config = dict(
    model='spectrogram enhancement model',
    train_examples=78125,
    upsampling='transposed_conv',
    init='torch_default',
    residual_init='none',
    nesterov=True,
    gradient_noise=0.3,
    adamw_weight_decay_other_params=0.05,
)
Rows from block 6, named by matrix and row number. Rows with one number belong to one attention dimension. Each number is 128 + 32 x the weight over its row's rms, rounded and kept within 0 to 255. All counts start at 0. Numbers have three digits each. After the name is the row's rms in percent of the matrix's.
# q: attention query (model.enc.1.3.attn.q.weight, 96x96), inputs 0-95
# k: attention key (model.enc.1.3.attn.k.weight, 96x96), inputs 0-95
q.6 095:144083151151119109145179106082072091199169081132156117133102058159130112192195191130104122153068105129109142114111161097126119151092120178109131094118085144139157137113113116121114163090121175177115159109122153097086112114142112197173134135117114106148113133096167099094068169142123175072
q.7 100:156131123159142105104112085144115077153180136188155167125150174128095127121141173090119158150074135164154116154107166131198151099142196119179145174108103124129122082184054135109136107103108200160141163168133118146121142159145081119112120146118134130166099043124102149157081088105138165071
q.8 098:102165088108193056106132113123133120074134169128146102142139095109100118145101107135157089139139148140133153096124137152203089083140072094116072158138158123069151192117146101113066120154169108145123159103165112116196177077119157087103090101061106121160182128105113147178092105123155140131
q.9 092:110142103044150127148154157143149191188152126118150148185108092093129115165167160115109155151168097126140079178072096115100129056148119107114033106228114086121115128141091113153112111112110136141130124067152137147117130118145194085176107167156125128165123118142116111147118125147170132128
q.10 107:137162182121145104115099133150140155131156128053143071133130163177114128109109144103151136102110147139147162184135120067205154129144063111139115175153163137087127053123109101150123117143134169199160127148095068083131185142146163097144129143137134161165156113098199184149162096119175151145
q.11 092:110106146086144157111117143081125113122127106085136084091112115066107134134182136104133179074159187107163110146093143148095161127109143129097104135056103123122098112192108053182080092105110122179162075087136117127154094093156122052146139146130150107163165118096132096073088161163138086098
q.12 091:118114121074146132114153171113109116126140099127104076135205090134120145133099121155108200029107157149078129134124098166154154151114153099133110149127154147189155153162113146193159088173131132153154140108109129073108150145158174165143133136156176085136145128171154182166127062163177140185
q.13 109:110118157129154165122079136160134167180098071188120140123131131094168126083118112101122115099162169168157096143143184052148079118116138117123152147145084097146179098109136110154148149144114129068126136131141140104149154113165122131057156101206143135153165098124066171091104122201153163197
q.14 099:155171082147147127128138132145160137142162147147078095165122176112078064151184182145137172191146137165173089186094180109143161112177101121168126084161130154067160109114097152122161104082118159081140097164112180107080167123134128126180140136132116104105179114081178122116125136092171131151
q.15 084:181145145101097094184114171090130098150115154081135138134139135177119087106136124124118113082199140173165158083132102158125162100185127120137098169155162148130072106150128148122151138132106089110219135063136219085104073131106055120070168116121151119103098110104141103106107127122127139140
q.16 099:144079059111186083122138071146080148150080088169110101131143164107164060095137176176110106108094155156117143109116151153130215140153150123106056114122133091132104120151193094112123153192141175163120133187114140088106125135181076115132120116137084105156147145114150134104155107154154104150
q.17 110:134083120166162134142073162101099115133146077134163114108113160125099077121150082098120123129106180062074124156142105204150170131152059107110161089198153112138122160143086115110107106094166070172075132124085153113170105153103132089106100103138173147130093134119178115084132143096189135164
q.18 092:121123124110124143099115104130140114176115189139126149180128100194100160112110131132189094090142129107091182170121136119114113135168127192112142052144130104142090126186157148167135231089164137147131095108153066091133148161163109154124134171141091131143166079147103094097160195079131104107
q.19 084:114114171115156173143140188140091119111091104150114130156112113111171094168144157093164103134165103123162192115128111143093104149170098099148113162110153092079116061141113100114119138188099080180129157113115094160096096154147040078129042114082091113167075102118140158125108118173143115092
q.20 098:131045118087148093116186132182082128126094113152131107149118135070124153133143166149156140080114172115203112095101122081101158147121139101120088080115168099139141104122153149081172134115067116065177129144114117111092126138159209134164147110120154134134139086132137215127092080175131139150
q.21 104:192190155124110138120123164127171108157123114164129144118147147120106116106101116154163165131132066125164126154105132114150106084171085095156190194153095150175129120119174164136130140119080188099093137194138165134143112097099214125134096122132144120144083091165179089189190081148115106131
q.22 105:100132089154136123174143171119136099127109109158090071133104150171153150073119133230113093147141101156127107139154115136092167139129158133143108128121154110118125107063146127095062177144155134117123095163129133127057085133159147167150217084141132070157088118132162126106203105193104133113
q.23 096:111082080087173155138155113153111121090127070136148179138131100059085133124093127152064162072114094109112109148101146169109106139098021161190098142113105086109191120172148124136105179099121144164107091153109153152144088148116165123148112089108124127139173200128110106104164119135130156154
q.24 091:144140105083149120152160151097141110165142142097108124148070127159136067136093142057089142115183085104114175110106195178120130145095073163058095127122170163101133128095136124152096106138164148079149013091094101144172119097153091112145176132140152137076122140147121125160153157137156138138
q.25 111:166174117160162143203082148085107174127120140205119102121083123110170114147105147093128092110088139132150129125123120116133090107119189068063087110174201137078118063111100117106132133151090134134167100069104102106133162129132087161149127140174134162148161152113122194116162093115136080096
q.26 102:156110128067074104195107132124129095133123084174123160207166117110140155122057064113128115133155105142106085123175111111160087146139091113118101095108138121135138154168131151142088153116119130120150178153110189202139115136163101145076125159144096058164119114138171039101102086120138139144
q.27 100:164099168156091122064153132105123095108088121067142092075145135159150120064106080146148164150158161106142137100095131104060083148083071115106157118066099158147105125159111116151092134078126124125128103122104102168127160148083119183135123170066141092163080182078071134127155122096140138172
q.28 087:119092166106113103057087105100109101130193090118100118098160161108111074105147132105116127121116137121138171109100066132160153139138137119092187120099110119124048135140086169096089112111078078064134142166115090093099146139188113174132085088135132135198144103067183109144107128132103139181
q.29 103:149156156154137128149072156115077141122120138118073104174218148122094186078118151212143147123157176150137128098117157143056110170123088171109152173107126072137153136158134153112143130073141214122116136124090139106124138171138137159098140081145181133131145186089094108105144133089104124139
q.30 111:097150140176140138167137142121160121103111167117087179119112118166094116113125158149194164137097076120152154081127088123115201145147128122133109085135146104169174123110156106192096140105067093084117093186141102141111171114063166145103146116074140155133139155145182149125133171157117026097
q.31 095:091158141137095101122097128097122178099080128104138110154123148137151099120158150135169128152123093184078117217126145169142109154083135095159130120123097149112167092110091133175119115124136177182092170156123108133185222157138153159137195178157123150137169094148110111064077093162159153155
q.32 115:150110156150141136126129110105104166132081136104141152155096176088123163113153163147096133119179116117155146073077138173164113205063175169127124162129069142118170187079135094112077143143066172168095154099154108099112125177087110142143137085098125083106147110131099115165092161164077076137
q.33 103:137072124097183168135109081056104114166123114108115172145109135077087106132118121116112142116144120107125089162177150141161110154178132072148173090097093185085164138146116096143061116108089130158112181135150119095160170086149159168113151115111099152214095174164109120164120137141083140185
q.34 095:203113159152161157099124153115153138080094099026060081094132225129106113119116132120140113092135079093122092083150109120108167068121171126094153126090132124128116151167106148159119160071126135099138118139167066169088132118083095121118115098113167138103103126102149137151143096096096157093
q.35 101:130174184119089115154147097154147156107092157097137177133063096121130097193108148129149169138135097111140125121119118138158132074147114200085063160147096115131094127148121146096146130070146100151122156114131153070051155076085110086151143153128116108079147149083124110137048178177112161164
q.36 109:137155119093102173117165143142090121127083189145156109157123112121115188167084117098088153096057088156128128127163148138146170108119087114109154234142071132040100070134133111166139152150121113139122127117140106096155160116185153099096110149111085107132110107166092139134137101098173196159
q.37 107:157112082141164103102142113148146141150107133130158132135153168120134093140166125109125106102070145107130180055106146135105106117187102132052091116121126192088144167208100159145094151141160102079101165150154131141147186138127164087072141133129116106126129121096153158084099113106226085185
q.38 103:070091141118060143139126188113114082153132119118086124045143120099109142135129088097135159069184159157139137119111177126090091159083168162154145182174086146090081136111082114154096123133113098181113122080102119138098152118127150142104102129096097164131157142192188100120076101156177157126
q.39 108:156114137138105164113124105101138143034095108155150146111103124175135183132170098117168129055101111118111082156140142136112113099127113109158187117183106148069178174105145118148090195128096132117094174093120142096146156121148117135095069102142124087172090178217147153083156114152106107121
q.40 087:166138087148076095067131177117132127052142100168142133147133138163210076145093101114159141090119159066137110133187103118137079151162096157117121136084149116118144108217131113145120149194115120136110165105164162162132119162183085080147122124135122142092099129175155162117103088144120075110
q.41 100:155098168107160102133167163129094082139136105124148096095145111149186118122128106117099134114127108118140150083162118104120146105141112093091119088197073171076202196152080118077143131121149130090132103105142157162049104117109072073118149078125131134068143167133164095186119142132163066111
q.42 099:132160165179147111086112135086135152109067133124134150091132092131164086132161128130188145184173184153117124133125095135127129138157162083202153147089176094095133135139145116125113115121111058174125140147098115121139206096169094153166192110121216120117149091187111111082100125097165139147
q.43 099:116100125138076158120105096094085056117068109102120141126204119068135123142073112161078113112114109103151112172146077080154081101127123073101141077144111147140155132137103128173165112119198121105066127159150114218126127137087125108086103148113141100135087133124097116163139089166078163126
q.44 102:121119148103165152145157131125130128127102229113178113104103162161112105080129130111118115114118158118125092110077093183184114128084081108128168092114075112179138150164111142144127139111106066148063138040141171137169098144162093161151133140128147115144080193120079096165121085133188134133
q.45 102:202066123121056131132140209154075132091118212128153117156118193110122159116103117133122134114117171122108153158167154183136143179133133078190185131191136106135134084148154114113116153121098111139120108081145153140136086072149142081166151105153108085127115135167171128161165112126154103145
q.46 106:120129110100155111174134134089061129152109169128161125173108060112137132121138120120181101132130124090130106115053104098124096166118113169136127172088139139175123124092084094129163161122109111136077081162155106117195084109096175090071141093152174116080097070153173160185128147133123141055
q.47 094:140137089092199146120160144139145119161118071148136156120140122061104156119126156095084144160105147121103173167127091083113149185180096049073121127117116199139179098120154105120126151120075120117125146103083169159132178078184161114159159081167168149142160139076160132092092121148112115142
q.48 099:076155146127160222168123155149080159117158091136143132045062137193172117172074162175185113087115138112080125110162097110130107160122156132104158096166170116079116065119087137145151169119108147165153158137128149142160137111114137106182151111142158114099069152156142125135151127111142168120
q.49 113:166094123157145137103075167112110200138120106166096134148061122103119090144129126131182095132128036148111182143151175152109132130155125142110148134142138127169167123129125082115052139178151091157197147078186107116105136085082092152117113107141123182141109163100135119146145088169115055104
q.50 091:099141097143093099113144070124098141153100135140194140161135125151162153105096128081125143119124117165159169169126178167142099075132123137211155152139158163061161147087142152142126164170057130154129118210139180141090128095100131144097170114129151111086075168108146149092129138204158143101
q.51 099:135111127121163118203106155182121111102075098140136136121152149150077111176130149127148115117111149079124150147129117088095150102218121094151173137097105099119143066108144120160113117113140225113125128116202085092149176170096168106108098101176120106143124091128159154200110119136147147062
q.52 097:129124068094162102100114121119176167102108142121117136099125120121145086084083182062055129143162101169148173108163106082145130089107146188159147140115226142095147194185167122099131129183136112128141145109126122128145099160170152153103123077104144128137096160143175143171123089122090079156
q.53 106:124122147120179152094124126136129188087086173123180121105116090091110115108128156145128066096109137133138129075178147146123120143171135083143147126134150144136149104064099109169111147143115145110230149127096114142106167127163066115180124093176152125118178063078132176172089184089091162157
q.54 106:115131056150129142079106150071134180085194125146146142079094111143110129114164090140168148156174131143131068109133126131208084152201154151121177181133080170136096113129122108100098150166133104158123134137111101163037160158086092125143192132143127084120120115133108142088158100109108138114
q.55 087:116105147149139177089133127130133107157201200144199185144157138149135123143153088173133061098083082087139063110148111087077162164145103155150110102089110157139105113102117153047135102130157139090135109098100140103166106158119123142179091073131185120105141101090128138089142110080159109123
q.56 096:099165143122141164103157155093107159119129134190094155081093077110139174101128102101086164148137071146163110098148142107160028079104076204129114130142101133146133162138202163044116157121128160145103140142072080139126158120152088138161106128158108079154148115138116133120168108085126150139
q.57 108:126115143146090141091130147076080152163111106065086123091185135147096118112178087082116192128110170161098137159151150169169118102141130174153145157106129105141118157129148081119113131123181199100131070119158111165114210168102149085093097108152138204089161128127134175140106171161127098140
q.58 104:134143150097129134123147145094183130158043113113088109200158143174161140118188119132119117125130148057195187176172097093152159143120155134110130155155137138090194211155170115120085114145100156082119100170106150118206147107178142132123124100115145162122101180143139119133151116147109104128
q.59 104:131127068144123203122138076118127145158110128158175159187176103111138141120100125142152152063132128174113104208128158112119103148128114099138135124157066138148175158150155160092150117150113125103154158144176106174160108132074149140077110169171121181148060093105137096104201152091183142142
q.60 094:159163093139218129104128117036082083142200126077160168109103169153150178144102091114083086121180125160186123122131118127126162168121111124163087113072144095169129106130124049139112152174097113134104108140109151159150137152150094092102116152130077123115191157147138126118105149113115128165
q.61 101:161119094100190119137130133108097148180172139072145185150075176132090148133176157163129111139107131142145118091093202086135135169112072112143178183159125065145159137098094104155119116133118139170144142095134191078104067055151084117120105124143114164169153125129183142109127128140137095084
q.62 090:188112132124155090097119102153175078097109112156124088138155107149071132112129138085097128091109126175116134136132133106157192112097076076140098186097106129125110097175120135046120201101040125072092176131132161113135123065154112142128123133137123111122147118108114212162108129085147159126
q.63 091:083159076110164126151162162085092158146143147094126054176141129086156161144024119143140166072121136161125149121091118137150172133115124099132149101158139193120153157151169105154140120137159146156154126127094157164103129068155187138169115068089108109140139106117174090106103154077196134136
q.64 095:142118129124131070204155136103126209161142126083130140145153108143141109092133092176105180116157123185083159129156135104141135174130145146128156126169146162120150070078129158125146102093140151093126180124142107200098142147121112138140153117051117135132171177121118074078167161162056088178
q.65 099:110083177146114146073103126128157133155133092096157166174089106104134144095094114139060166188104104082143119116126118113090192121150130132127103165167109149148090108112128150141146026096093110179077169120109123129113164170165064079164174165164092136115067104110131155107151151155117130156
q.66 096:206078065173077104166163142141122095138102131128123155092107159148147127130080114159136128126097107152078091068144172110159065095149165123053123110113131140148112136093156180122152153089062163104120154137128116147114154103137204165103185126057126117170136105103093124137079143130145157131
q.67 095:111172123167168092099158131118093173161155127119105165133145163104144171156129104161131128165142088122140073187117182159111153122160120123098196111080189162175194052170138152149117170176148115136109130120109116079178144113116120174186110085094140101141078148100149127159142100161078130090
q.68 093:155196122155083145191065153120169089129174139111127140136075136089145147146170130119107110168100121119057127177078085101194143172143112123128135149122144106096170080124123146123106136164122121169077065139170065091118122110136129096178151132105131104126148116088114105101133222094142086131
q.69 100:116139135110204120072138165152151180129173179124148200157103150114143145098166072152107117134142164146131137089112129142106134164136087130153141159149159104146089150152143111131227084148183116157167100146150080103094162123190126065122098179136108132106112128165105137106184125079115084174
q.70 114:207118135132071101161118154150111105099169169105197104182169171152107102159143147128145107132110137122089200124148129119147118160135118117156134167101115084113168066134167128150110197133146107123124173110075124097139140140093100120110074103097152190144084116153042104178135098161095095105
q.71 112:197106131110141124174156140131131193160117163165159148086165115136180072144120134108122089145124200088137114199097139164144078098113157072189139143107138117164134148190176116164167105147151156145101147171072135148105077108131093138126086103079138105107148146083120103116172152110179111163
q.72 097:155136162142165122113127080120109219148097145097056153085131204070145201115194101086105133132067137140147121098149161106108122149176123119096088190136159167074127134106133146137121094100112103132103144144125070111092094162129155149144113093134116088104103115095179152085084160109128106138
q.73 097:186129111148141121117152111142109134115036164152089129145175168117110097140176124140134083112165131117116125107099115085096165177171149136130177174147107109132164181108135196123140156104133120141141162143076126152120143176139196069119125198107143178139139080133150055129070152156127071092
k.6 098:157136147175156131085101100120105141172144201097145065101178170148110179093099087087131175103158178125170139107113133165082154113160117088132121094155115132117107179112130083127115106046149096139040147142094116161114173069141100182154128090125121142114132146118080155170144176122124129117
k.7 111:103164087121122121136197174155128124068150137073153195149151128101115151121168156179102129136106095158186097144168140110128122097179134205096152157134095105101096147100174101172114173172184093146155125116150144121062153160186136179132141114088127104159188171141129146135136149109105096167
k.8 104:105072168121091095117080153069079115118194111124161128141106123088106132129123144184115128132085121113160211117115171091066154083080103151100118096100152153157167055128096140179112147068134116130153124128134104115103181150130196103145122169114126164075127090188136173105128129161143119131
k.9 091:123133139098105125124156154181104162078139159112135075135099155094110050188143123107132082127121146140111106137097154095135148084091136147174125124095101163112140135152202142113150081123137099179138105118122095168120080057178142101170126135166090177175155178189188175135140119142164151071
k.10 087:070105095124159116095187170108091108135085095067142086147163155101115114102152141118139148082116124159095108114103118141136141137105185100179086094088163119116091141121175160161120159081163155106123051055133142174167087115142166152132141164140139220109168134110119160176108126172131091133
k.11 082:150132153200119113120113042100134124154112126102093141156059098139159168050146095111079078118153099063172139126131120103125118129133157139077134168123132114190125094150113076114139143121096121092137056153072118143106128121060123080068137111130127098143075171069110130155148105122142117108
k.12 090:129139114096107159141097134151091181084132107092136084200131164133129113142117164124126104136056145165116159107117191138085114103099147172086116156102112078085124117085159086219216107080118099099145145121165152100102093152139137097169136124063102104127150118134105113111149157084102073148
k.13 099:141118151116096137111161117072147118156157142111120164121157086114160144062194067134113167126162099154184092135167138145156164108172104109139101171169106207137119086157156164155166146139049114198085099127098148161121059108162081098101108114116130147187179111129109136133126117148153129155
k.14 112:161109120157125089116172198162135104099101102114099105081140113160146142157086070133135126149121155066183084164101144120125109139139122155061132169156095069109099107153114096133113122128117111255110120140159077133153099089136083118088123140118114115149163101168080135111079115124184109094
k.15 094:142090134209167112184115139155062130174094122167124103144139084112112145154174098092106119162103193073172151088141077111129105136144174117126103140094110114183145153137096106118071122049120118123124123125085121124111153153141126110178075116144111167170198101166183136140183149116166135125
k.16 107:111166173167099110152151148061153099076113175153139103145140104122140157106194141111114071129181113157138083094190051166102111189148140071139147114143106091094123116119136102136149189153101118161124098120174166131166095180117047153100104126123152173149099159070154131113137139116110121144
k.17 101:112067082111116069110131165106127107103167082120133116129146192069127107110138081053165169132156145079093178177088124113125101160108135128118114143121149151161085119117099178113169164120155109145083120119164103149081132070058061132100106105141115154136098156108079181147173130174123103115
k.18 116:150109120108109169115098129071097133106137178098166149180108157084152152155127189096137172123178144138156118201145114100132112146158154131142066139135157168167199129100167138164122153125191064126128112123153144136069072135153129171122223116109101152122164171139138135100132125154162077094
k.19 091:141068099127113134150174132122172144131081149146100158183184126142101152168125097111113123212175184101145082137152169083139103116117113123090143179120157169110180072152132139155142129171079130130125196099114167159083104138139158148158132090144132096094105097199157148090139146076102087163
k.20 107:153143136191094191141094107116130089118138135101137145134128094191117111115113120084069135141086157140145116080130191161122144117081110151186141106140113121168105123100089178103100149068113102122145149142133172101170118151127138145228151033117125071088157174118143126134104135187136166120
k.21 116:147150105133141102164112145103132090139069123122096135162125172100134140080083117169104179146164112153152087109065116101113095071104117157157165107132180107092088102110110122166081144124089149147164096118212146109128136109118139137102070113127121114152174085202193099115097179103055090132
k.22 098:131143130108117124094159079142127172113115165105102176141103157134072106152130170166162103053143177116154121108171141098110095129071173155132137142174129195135068219113086160096163152100114112171135146187170082118194143096140133128127111120118091137115160091184093080133105106149115100130
k.23 106:123128153117144108125135105185161187180137125133133148096078144105107140175061099117169100177156184079058118101126118058098132141129085066100137114122114123129049114123125198132108100102122148173127164157112097128120120123080148140105149073134145127158099155091140128186100112073194136145
k.24 094:147187122114130185148077123114140151170120214088141125143098193061124163154054125141100172169116145159124128122065132072095138132094137102146133114071178142185140126141162165140158129136134124097175107085154106112093095148123149158138117078115088085127132169076153096070109095118111134148
k.25 116:155095204085149156149137185118129125148131129107174151098132137130156175183136185127139099130160060096140154138109170140131080230164102167113162134099174118137159131135100136152129130125136163110105122152105199118118168131128089123140104141138160092167091122128081181073098160157160052143
k.26 084:134133147183090144085179139143101167173107146097146133134167141095114155168110139110135124194114099080134196155153104158218098106146127111191164137111164112144113112155117188163136135158093133105075173109141113154112123119146105169192117112107129088157121097129183124079085094044158131113
k.27 107:087112037177132128140136214170120124093051100145139148140081146093204131149142190099151148101155150097121145116161168132154065144141123109112102123143102132188135143143091102117133106110087093129173097125053166192123115079110132128113152125148157130149148148110128166107160142116128092074
k.28 095:128109125136066105105195202091124148145187096173154107123128108155107198156124155140098120147153163165078138154155110144139122115180102143084139081175127162147104112181115183160168151077119137106100080112153157135141192098084139126148154157122098095053165122078084140111130166108112158130
k.29 100:139145217151175067097128123136131140141123158119121073103109077088142148163119111097107166229095161105104129135108125157226125120074176107158113180158094139127144083168148094135149087181155172164071136104142099117129110093101091125160157109137116159091124145140113153107158136096125136112
k.30 092:139078180119157150124127136174126150192110092086085168167190125118124106136115207124129106149187157112088122117099126133109105149171087155158191137142100106063099120112123093112099133112155102136136120092124108113133130129073122128092078141150134200109111132105175060195123068080151156091
k.31 093:093104136114088146183105160159104171119092098109106160125081128157146076097114142140104140205178167116137074104121137131065119114156077081096131083098162111112147193131131147158107105138142127101093134116113063200109172141097072152103071139156185153102084071140145134123127119186141124138
k.32 109:155081144070193122137110117084093130124143105052096146084115165091110097133102130099131200111170176123113119070142122146104110098185079141128113150113106145135152186139132123122168170143143128151119107207143159184150191160160115133148111127162151157162141169140080195119133161085090135095
k.33 093:172137124155183110181106116102147095109114136118095229152123138150121180118124160148100172095128161140155141163160150092121158133136118128104134173121130134165196155086147119158095170115087146122154129115113082123132138206133185161142151105180167089139139105140144154199076168191065130106
k.34 112:144161127182127121122140120072090165138128093178135155108101185148125157170118172147086135108121104080171132163069081056162148199139106141177099145126141134115127110165088083133175177083131082093078152193180143134122147095161134088074101135144083085107164162140147093121140123149122120129
k.35 101:136142152078155102123113080110149109184107140113108116116086098142144151146131135100133122120171130085212092178084147160114080139135160151112188139065160157120127123100083105133102172143173104130111099114097144103159122184146143119169116112084120195198118159153157103040105126127180079166
k.36 102:119140149098156074119092076112079114110072081159139119123101147102122109161105122092058126122162176116105166088180126107157120110162148067098135128146171105121135087146132125165130108131164056168132098116161123122103155117170113131074134118065161172145121162055041138163171157159147120165
k.37 094:092136154110128101171116081087188108146063130095125118090127125140088133096115172125086170147127131136130132117123134089157171157088108145111162133080045114130116134145159138090161099205096143090203094123096138108115062128098125138157134109112161150120138085068070140065082113160070134157
k.38 100:121116166135162120101154058127115127080124143178110102105137142113085104150054119086143159119165150095160165148138116219176124081090168121110133110055110126097140162110077142090156163123144136166147117101184118166168127068096155089171122103116120121173092124143111080137094137141053132161
k.39 095:181093136108139124177173136144139128137105115134132084171171172136136103169139171126080091123157140163082108171117119184061099127147117126146158096096073139095122099158038156132151087117123126151169159134153147145050085117160095172096108054160120069093143150121142120112079150116114130080
k.40 106:122102168177102105163100173097098117142132153137152136054115142110136189050150111118124090147105100091139120145162163099141140180079163129136132163100078096088139155172117133138095154161162112099110106097184154118122131068181092103094128118124056164110117156133122148212086181134160092138
k.41 101:137157107089100136193108150137120082168110110106116055158088218141122134135124118122112131107113180173092093092111136167142179092161118085162098230119126204114124127133152078156148132079148077157088138142120121150120160158112154136159138083121117161118155162144112178104117178121138167106
k.42 092:133108150115139133168147107114132126120163129147177144081091138139153054136112099076131145052157080140131092119142071088061142117158142118073159144104103158048148119114168146160152061127130116071141153062172145163108180137100104134112092139131134111138062070096139091109107101113150107169
k.43 081:150120151139136114106117143117144079102191175123076144145138120191085153102127085138124141120160159157139110125120197160102184159138147128054191103098115086137130090087098173142145071169147133140156091120112117099116155095080143109160187187118161123137102127096070056163082141141180124128
k.44 107:132159133153121140111150184201151166060135118104126074100143155168053125102154129159112103161191117178149165081135157157109132126098116078150129082168149155134104124105103125105107129142142071100128135132134163098140124152141123095140155131117048111115163134121123121099054061073049091118
k.45 101:082144142168143093107084138150136125027095067169119109155115089113185153181157137132138132131116095102118152172138117167115164139102129133084178142112167132085111097096105137132214081136118113133189167164129157164144156149158166151169119120117140137083126134157089162165153078133120204164
k.46 111:163165175151110101161150106060159119124094167091082171069172081174160123142142119065121143110220135126095100113154132150149120104140133147152166085178145149115099075067129110113108103079112147117126133106111097109063113116135142199163187114143098102141101089144150160169127086135148104106
k.47 098:145073133136079096096042155159150132118112105117146131143144166145199097116163089098141163131090113113178107162141122094210154133076145134135129109125145131124162144141148188120125154116190048150164093103182146072145187097104161127095128143172072145128102140125145141137150064138142170131
k.48 098:115090154080133049179151125114071122161141116120080139164111143097159205165159156105134138134101094130134083115094128077143126135115128135111076129145161085159165074121138110148065101148063158128130133142124148119098232172110113078145141120099178163143119124122110098100170157088111077116
k.49 105:104113124113144144091067105143133088103114129207068154121144117179129126110192155093095166136156125118109173133139102138116055132191070106138099150094186160130151097155075113079123129149108123116096168196138184099140164140154147135091109085109101152103107110153147098076077144097067117118
k.50 105:198144136162155187125145118129114101122091114158118140090092108131145084112189171174096166098142120086171131133151088110144146147134156138176120126185125130117112096134095200194138030174134091157143164156123132114116130176151106092171206161104094121135111090131100099117129173088126163122
k.51 100:109158143135147154138114138131111142165175141160120078063171083094100136132175120117163137147138154173119115119149083134114118152122125128149167076154133099037116148133117109118149155093111186185148140076165148064147114083135103176119114118095122130072139103105100114137226127226108149144
k.52 111:072138152137131121144112125109078104120127146166094174124139139180102118186134110141090132179146148105129110067145128148085141092202073119085111085118093127117097149124116143075109104149121137114137104136063124121213126130080091059122094091138142183113136066113101078205126113173143141101
k.53 103:110143098184163115130047135146161144128120089139149093100105125103104144152116154096168149103099071104147091192141137170129135127135107154199143066172091136093067142142146169165172090175122123187057091116148123166128073121161111142129142133123167142117123124107147138165067151096078182144
k.54 096:190073143093114181185097097167124169111163150124133140152143053095122066106156165154119126153161132153129149173148141089134105152101063169161112095123110058116116138110108172129126106109079154169149117100137106132143102093110051151107065119110128094098109104159104170079130117198126153110
k.55 101:161166149079121134141106119128188126116124198083114131167117131127109157114151142139191148115131132092137077154138090073106149133160110127122126089140140090116147148117092137133132095137046100106189177118176125120120103058150158106147128125133157139087133092077132045038111077100128150063
k.56 108:063103124111109182130106098095148165133129170094113062090172098101156122178125155138116048141112123075123146115119116167182103114147116149129076091154144146121112124143112121153116082136157190141071188139105132145129119080155190142130155056106178099089170114161148095090175109178114146120
k.57 096:072091130169103088099167075135111125132108108103193138130144180110127129114174113115172090133112129123100176154148159154137135131104153099117123092103103199161121088120137179123093083123126127131123124078063108098080108189078151091120198084159129092136126151177171149145088212159105152117
k.58 102:140130137190200135165128116117130149103148122215156113106179120118102153131176095150117152099117120130134123152187110120146092093127123136063089160122167149074116159201114117166170174117123107061114202098115082162168057125183123112135125135143110169107146114075155174106118110107138124122
k.59 098:106101145128143136115175118094130156094130080161145132096146090141088136080073102118130142157125110144190130120145116189133140183169136110162098130100147129086173204118114129116131133150108087102106124166095190100131112131140068173133128093210162081117125140180161131144212204142160091150
k.60 098:077101093202070108182149117126120149175114141117084078088143096129160104196154103135101173088163150098157107170131097128138137135156101101081166149118091183147119125143151133167127114131153145152059143095097161027164156112123113123084195109110115126132140148119099183089136146104094124130
k.61 108:143123102125083081115138134146208169105146104053135104154139147142080114095106136161111184177111141159086161157114138144122126085088163136084118133189106097133099113159108098137152148103147132162122135147134143079026149160126127045165117193153097100104164120185170113114102098142122127163
k.62 094:129112155100112117097156093120147100102150082054091124132106118131122118085125079195121166126144099057100076137130087058109101083126085075094120099168129141118120121094144103051136169159099157151174115100140157171143126119109175193166115094122095173133130151135151104060141085139091135097
k.63 101:120103107146177114150092105144109124090127108109103148123138108068131078113094163151158119082080095117108087138129103113095097126177117170125137090108101071152041164095092067127104147151089147129119079161089169144137141170102157080109174112111097129069167122122141132118055134195085089175
k.64 097:153152114126153093226069186107119140153114120128126138110131148102083112132087162151141151079144089129101108103151100110090109173101139135170171071117121073134159134120069127067094159108161054125168145115145124110196115110194132117134155154146115168158109144161147100131178066077129141103
k.65 094:095132146116149097118156169096141095160134109158137113126087098211106111171094155183135102167122065180126128083119109105104125185153131060156060164103085099120107064142189122093112109180121062158118144100147152112172143124135175144147176180151147122158148120115125144187120135160141115160
k.66 092:150086096101081093128177085129131129161146110134111100149091145165096142142088158115108173123207097164128128199117125151164095093169102087069117120142094138130159144071113169103164153117117120077122199149121090161081110135092128114099039077164143116106115168130157164111170123104096163102
k.67 107:144127201076146115152130119114140156133138123143123088095093089153104141103101180124150138121108076099124093122192115103170116108108109178068115132070130132115093112142107119130181054116173158119148081140132150164133199117126105206070056140148112101105095114097145089128158152096173070116
k.68 099:130201125156137130139138179164178120128108164075086134076144144098106134165160118097097175036134174126152160160104092075096129137105134189113138148129096157086105136112145167186101158112180150088145126099136130155161146150102096194166105111070121132146129100084188083120151113125133089156
k.69 093:146095106171099118132129119114150114066132090096160171158138096180070098117116107139116136068152112139142083128189149161088105154068113132116120094131171200091140080205160114134053164137170118147177161133124106092178138132152120164125117117166121079064132100116114125100169118084119094094
k.70 104:131117133174113151147179185104156139099083140177123103149136130163130153181095182095059215155124125108174156161125194170140137133125139082100143089135111130076138105130082100146102126088067167164163078062142096164082113134150151119163087164105154128139121106134170151116097097122150097156
k.71 100:099091181119120109112126177145186134182087170106115176140146161102122144082113150101120149105152173078072129113140117160086117130154131134132092154112066160144083189108131119202191168095066167146113139099111113114144166050105103085109105120109114158085158145137133163104141193130155157146
k.72 105:121100117049184141187134132099117125087173157089140122113137159083183112103100160144174118129172157190128103108144118127105135108171188144099116104102101150180096178076085131080127127135077090140113079085157146138131144149159101201156185097123108092135180153138154149111150150066124124136
k.73 088:153124167083108156123145125132098141097080094089176140153097119164072117124112124131161182151173101079101143142083105122112093115080089167116069156185167150110067105145125209116082150093132123107059095120136119106149105066090160114149079156168114116141107099094125113093132142120135117210